python train.py --model="sound classifier" --dataset="simulated sounds of rotating machines with and without faults" --train_examples=39062 --noise_aug=0.002 --time_shift_ms=100 --n_mels=64 --hop_length=160 --input="log_mel" --spec_augment=false --win_length=400 --targets=["speed"] --num_classes=3 --arch="transformer" --norm="rmsnorm" --norm_position="sandwich" --hidden_act="silu" --mlp_ratio=2 --head_dim=16 --fused_qkv=true --bias="all" --qk_norm=false --parallel_block=false --dropout=0.05 --inner_norm=false --drop_path=0.15 --subsampling=2 --layers=8 --width=384 --positions="relative_bias" --pooling="class_token" --label_smoothing=0.1 --loss="binary_cross_entropy" --head_dropout=0.1 --init="kaiming_normal" --optimizer="nadamw" --learning_rate=0.00098 --beta1=0.9 --beta2=0.98 --eps=1e-06 --max_grad_norm=5.0 --max_steps=14000 --batch_size=256 --epochs=91.8 --lr_schedule="step" --warmup_steps=280 --weight_decay=0.3
Rows from block 5 of a small sound classifier, named by matrix and row number. Rows with one number belong to one neuron. Each number is 128 + 32 x the weight over its row's rms, rounded and kept within 0 to 255. All counts start at 0. After the name is the row's rms in percent of the matrix's.
After each neuron's rows are labels from the 100 clips, of 14848, where the neuron reaches its highest value: "strongest on" is what is common among them. Only what is clearly more common there than usual is listed. The data: simulated sounds of rotating machines with and without faults.
# fc1: MLP up (model.blocks.5.mlp.fc1.weight, 768x384), inputs 288-383
# fc2: MLP down (model.blocks.5.mlp.fc2.weight, 384x768, transposed), outputs 288-383

fc1.532 094 [143 165  68  93 161 105 152  80  83 187 189 160 126 141  66 131 157 124 154 128 172 115 107 112 161 133 119 100 135 162 126 139 119  79  97 136 152  73  81 172  93 127 127 133  78 177  80  70 177 191 152 130 157 142 112 186 155 142 160 122 112  97 117 161 151 156  74  80 185 134  80 178 139  93 100 165  86 183 159 157 128 198 127 128 169 163 165 142 147 140 135 147 103 129  72 117]
fc2.532 086 [107 114 119 165 184 131 137 139  74  89 179 131  91 131 114 141 134 175 176 217  98 129 165 134  85 106  79 145 167 184  96 150 139 199 137 117 182 152 146 102 119  98 140  95 168 159 204 128 127 171 178 130 126 127 129 153  97 181 113 154 138 123  86 139 140 147 161 172 121 151 106 159 121 148 113 101 146 123  98  64  62 112 104 163  91 148 110 123 121  51 154 132  68  88 143 103]
strongest on: electric motor

fc1.176 135 [154 179  71 125  86 118 122 119 148 123 157 132 102 159 176 165 128 112  93 124 117 107 112 159 153 103 164 143 105 154  62  94 129 146 142  55 107 125 107  83 117 128 138 134 123 173  95  75 119 100 102  83 139 147 164 164  85 159 179 160 161 104 119  77 154 138 118 103 135  71 126  76 108 107 128  96 123  90 154 130 180  70 131  95 105 153 106  82  83 146 188 116  91 143 180  99]
fc2.176 136 [107  88 147 119 181 144 152 154  91 111 157 128 136 114 135 126 171 176 181 202 126 172 127 106 161 117 138 107 132 135 138 174 185 187 131 147 196 148 160 144 122 116 109  83 162 136 172 137 164 174 144 171 164 141  87 118 137 210 155 115 123 162 164 144 129 176 190 136 116 167 129 163 155 167 128 149 148 136 122  52 105 127  62 140 151 140 182 164 126  56 121 136 120 113 110 127]
strongest on: speed: slow; turbine

fc1.218 139 [108  88 177  82 128 142 108 169 163  79 158 143 164 100  82 113 152 103 133 113 195 148 145 145 147 178 130 138 150 177 187 134 136 108 145 168 153 147  83 121 132 148  82 101 142  81 102  87 106 122 125 124 153 168  81  67 205 125 125 137 122 161 169 137 116 117 165 170 111 195  90 148 157 123 183 166  87 121  93  97 149 125 175 120 177  98 210  88 167 110  87  90 198 141  80 173]
fc2.218 162 [ 88 112 155 123 173 130 112 145 123 101 130 127 130 173 123 129 124 136  98 153 143 182 150  93 100 116 152 136 118 122 107 157 117 134 117 120 214 105 121 146 127 107 113 118 181 130 181 123 152 161 128 148 105 130 140 136 156 205 113 116 100 139 165 144 149 153 189 126  97 125  92 163 119 107 116 161 149 112  98  70 123 139  99 170 117 138 174 161 111  95  97 115 135 133 113 142]
strongest on: speed: fast; electric motor

fc1.491 126 [166 189  30 149  98 135 130 107  88 159 164 121 109 160 106 175  86 116 146  81  95  74  90 120 123 108 161 119  99 152  80 119 113 112 169  79 108  83  98 109  71 111 130 154 134 183 121  77 158 141 108 149 140 101 171 195 117 142 133 147 167 100 117  87 120 108  84 102 139  68  79  97 103 105 121 116 110  96 158 134 133 100 126 119  93 170  85 126  86 166 168 150  88 170 171  83]
fc2.491 115 [ 94  83 142 138 198 128 124 191 151  90 107 125 157 116 163  94 160 158 142 220 103 170 130 135 125 129 117 118 116 115 143 133 152 180 142 148 173 183 150 133 171 128 114  89 139 130 199 161 163 135 141 125 131 145  88 116 127 187 158 120 117 166 137 152 153 182 178 134 112 161 120 146 158 172 124 119 101 120 109  39  95 104  64 140 148 140 168 134 136  26 170  84  89 113 117 138]
strongest on: speed: slow; fan

fc1.215 176 [133 118 100 160 161 122 111 116 135 162 165 146  67 174 130 191 127 189 148 150  97 104 121 109 104  94 113 126 158 165  60 164 144 189 157  78 149  81 140 144 141 126 193 192 159 190 159 128 142 207 168 149 168  77 181 180 102 165 204 182 180 124 104 130 103  60 115  69 163 118  81 136 135 136 109 102 141 157 127  80  85 118 124 120 119 155 154 162 123 109 185 163  97 127 158 108]
fc2.215 188 [115 135 145  99 114 165 113 170 157  89  34 129 201  78 127  81 127  67 118 128 138 176 143 163 176 194 143 152  88  47 147  94 156 123 131 144 123 210 115 147 149 133  66  37  85  76 129 121 118  99  95 119 124 188  69  44 169 155 109  87 114 168 148 127 157 166 185 158 102 128 171 102 160 133 187 152 124 118 128 122 151 145 109 114 129 118 130 134 142 101 136  91 135 101 109 164]
strongest on: speed: medium; electric motor

fc1.27 141 [166 202  95 163 125 141 136  87 114 116 128 108  83 184 151 151 137 145 110 149  89 136 154 113 124  82 156 112 108 130  44 123 117 126 154  61 123 113 158 128 135 137 139 165 129 125 137 147 111 108 103 139  89 103 183 141  86 101 101 107 123 101 128  64 122 104 118 127 101  44 115  99 124 138  94  68 144 130 135 150 146 114 110 133  47 155 103 138 104 172  98 147 143 159 205  93]
fc2.27 138 [172 167  61 184 160  61  87 104 119 133  75  98 111 174 137 162  71 112 129 113  99 114 167 134  90  86 119 142 145  63  95 149 138 150 174  84  78 110 162 137 103  78 127 177 162 134 150 125 141 134 125 141  81  94 187 165 104 125 120 154 139  86 133  85 139  78 113 132 105  90 137  82  97 162 133 112 134 101 147 120  84 102 186  96  90 160 125 112 101 120 138 126 119 167 155  85]
strongest on: speed: slow; turbine

fc1.146 111 [161 218  97 160 116 137 145  68 113 134 132 108  96 165 173 123 140 147 115 143  88 136 166 132 148  90 146  96 119 122  40 135 116 135 157  90 109 110 150  79 118 161 151 158 115 131 128 148 136 130 110 110 104 121 194 145  84 109 112 116 170  85  99  68 128 122  95 132 100  63 112 100 127 132  93  68 112 105 109 111 146 114 109 138  75 150 100 152 100 148  77 172 144 143 165 116]
fc2.146 092 [163 151  62 185 156  67 105 121 145 108  64 115 123 166 105 143  86  84 112  92 100 110 172 128  84 114 122 148 160  67  97 116 105 142 183  87  87 119 132 126 139  71 129 149 162 122 179  99 122 144 126 119  67 120 176 158 107 126  90 166 137 103 117  85 146  47 128 133 103  94 150  78 101 174 138 101 132 111 129 122  72 114 198 119  90 137 144  88  93 132 149 109 113 151 144  98]
strongest on: speed: slow; turbine

fc1.56 064 [172 200 136 127 153 129 122 118  85 179 145 109 148 140 118 111 156  87 160  79 147 135 142 135 150 138 118 110 193 124 115 135 203  89 142 128 107 124 105 168 146  82 114 121 101 109 113  64 135 121 132  90  96 176 146 150 183 198 106 181 167  85 175 145 168 117 133 135 150  86 165 179 139  74  74 149 145 132 166 133  88 158 160 121 154 124 135  84 111 138 121 123 167 138 154 132]
fc2.56 066 [147 131 129 136 138 138 129 122 124  97 100  97  77 115 136 160 113 116  94 150 128 137 143 109  95  95 120 143 126  70 124  78 128 128 127  72 123 140 129 112  99 174 159 150 133 141  68 168 131  99  80 105 209  96 118  90  96  66 112  86 111 122 135 108 112 133 145 148 115 120  88  73 129 140 207  83 139  79 121 131 114 139 123 137 119 110 111 150 143 100 108 191 139 135 117 165]
strongest on: speed: fast; fan; piston engine

fc1.357 139 [134 150  62 146 126 150 114  97 120 169 142 158  82 169 113 160  95 139 103 117 156  93 145 112 103  92 113  99 111 154  68 134 119 123 146  55 114  81 157 148 136 115 161 190 128 149  98 118 137  99 111 120  96  63 183 178 119 102 104 123 109 111 113  55 119 116  67 125 147  75 125 115 103 148  98 108 127 118 142 182 164 123 122 118  62 170 145 173  82 183 141 166 136 177 156  78]
fc2.357 129 [136 112  93 172 180  76 113 162 140 105  57  90 125 173 145 130 117 152 151 190  92 116 152 136 108  82 104 148 170  46 107 145 132 165 164 126 127 163 141 111 118  99 147 185 154 105 235 133 151 155 152 150 117 134 142 157  95 143 159 179 158 131 123 123 122 135 136 124 109 122 132 105 113 161 132  85 103 138 109  38  40 108 102  91 129 142 180  80 119  66 151  79  51 131 138 111]
strongest on: speed: slow; fan

fc1.389 077 [123 161  94  80 105 108 112  97 108 134 163 158 150 102 131 108 150 109 159 195 161 164  82 115 142 144 154 149  56 163  86 120 102 177 107 143 190  93  95 144 112 111 124 106 151 168  57 124 123 139 140  99 146 145 129 133 134 139 167 140  26 110 101 145 163 170 138  88 138 110 139 201 118 144 147 128  79 159 138 116 194  99 108 157 214 161 170 161 127 163 115 135  70 165 129 108]
fc2.389 085 [108 123  99 151 184 101 102 138 111  89 231 120 106 152 138 133 143 141 112 174 102 142 157 132  85 112 142 132 144 255  92 168 102 178 148 109 127 139 155 124 146 111 131 106 171 143 164 121 166 137 135 128  78 138 132 141 106 136 110 122 108 117 122 115 153 131 129 121 112 119  89 146 127 164 118 107 115 112  93  89  99 118 109 175  80 162 151 140  87 111 147 114 148 164 143  99]
strongest on: speed: medium; electric motor

fc1.150 147 [135 131  91 158 167 122 135 108 157 162 169 135  61 180 124 203 120 182 155 137 107  79 102 102  92  92 105 112 155 153  53 151 136 170 160  87 138  77 135 114 128 121 164 199 172 200 172 123 133 206 146 119 175  80 201 191  84 170 185 197 179 128 104 109  97  81 109  57 164  93  73 137 123 124  96  90 130 139 122  98  84 120 126 128 111 163 139 156 126 105 192 155 113 124 155 112]
fc2.150 155 [102 118 148  99 120 161 117 178 158  76  62 123 195  61 128  73 122  85 120 146 126 170 147 170 167 196 139 159  82  76 157 112 161 134 119 151 139 211 108 150 142 125  81  25 104  90 130 128 126  98 110 137 129 177  61  74 180 152 123  96 113 167 160 130 155 182 188 171 108 140 152 115 176 133 175 166 115 110 115 124 161 148  78 138 141 113 139 153 131  97 127  76 146 109 106 171]
strongest on: speed: medium; electric motor

fc1.90 139 [164 206  90 164 122 141 135  84 120 134 118 113  99 169 154 151 112 142 136 135  79 108 140 139 120  80 159 120 104 122  32 139  99 148 136  70 126 102 171 115 128 136 137 187 118 138 129 147 171 117  96 140  94  98 187 157  78  98 113 127 153  89 121  66 141  89  75 133 120  58 105 119 115 151  94  76 121 105 137 158 119 123 117 133  67 173 103 158  94 169 129 150 135 144 174  92]
fc2.90 129 [172 149  74 178 165  57  84 112 130 119  85 111 120 184 137 170  79 114 138 137  87 111 177 136  75  94 124 160 167  64  87 153 137 156 184  90  72 117 162 133 124  75 135 170 163 134 167 119 136 131 123 139  80 107 183 164  99 139 102 153 131  94 145  96 140  72 126 127  91  78 148  86 107 170 125 111 145  92 131 112  63 107 182  93 106 159 143 108  92 103 129 122 127 174 168  92]
strongest on: speed: slow; turbine

fc1.303 173 [129 122 134 123 151 144 154  74 120 133 129 128  89  95 133  88 177 183 180 153 113 169 104 115 163 164 164  80 139 125 147 157 153 164  91 183 140 117 158 137  76 195 158 122 112 142  93 164 160 171 189 191 144 107  87  87 157 126 147  89 133 167  89 187 107 145 116 134 132 185 131 151 166 141 150 159 133 180 136 113  87 178  96 106 173  90 145 172 185 144 115 161 122 116 103 170]
fc2.303 145 [ 87  53 130 108 157  86 149 131  99 136  85 126 136 138  87 126 198 159 181 185 131 141 116 107 133 121  99 121 166  56 146 158 185 159 107 158 145 138 129 157 116 152 124 151 159 127 204 134 114 163 166 156 169 117 117 127 130 181 154 144 127 149 132 165 100 143 136 125 144 215 156 185 124 129 118 150 149 150 145  76  52 150  97  83 167  85 171 111 172  92 125 125  91 102 132 132]
strongest on: speed: medium; electric motor

fc1.261 153 [118  86 118 116 119 136 139 102 115 162 121 161  88 128 119 150 167 175 161 137 114 128  88 106 114 117 114 100 140 118 141 133 141 182  89 150 153 126 139 110 124 144 193 152 139 173 157 161 125 182 218 141 175 109 135 142 109 155 205 146 142 119  77 192  93 152 116  69 192 141 160 153 129 132 126 130 148 201 146 107 103 138 154 133 148  97 121 133 179 127 177 147 100  68 124 125]
fc2.261 134 [111  99 131 103 120 131 175 100 116 151  67 150 102 137 119 126 174 152 159 155 141 120  71 104 136 107 125  90 167  57 162 146 143  95  97 160 146 102 115 141 115 149 143 146 119 131 138  92 128 148 155 132 185 100 122 136 131 146 176 145 143 127 116 181  77 151 111  95 172 178 144 156  97 113  89 162 144 190 177 111 105 140 109  90 169  99 154 131 172 131 113 153 105  81 120 137]
strongest on: electric motor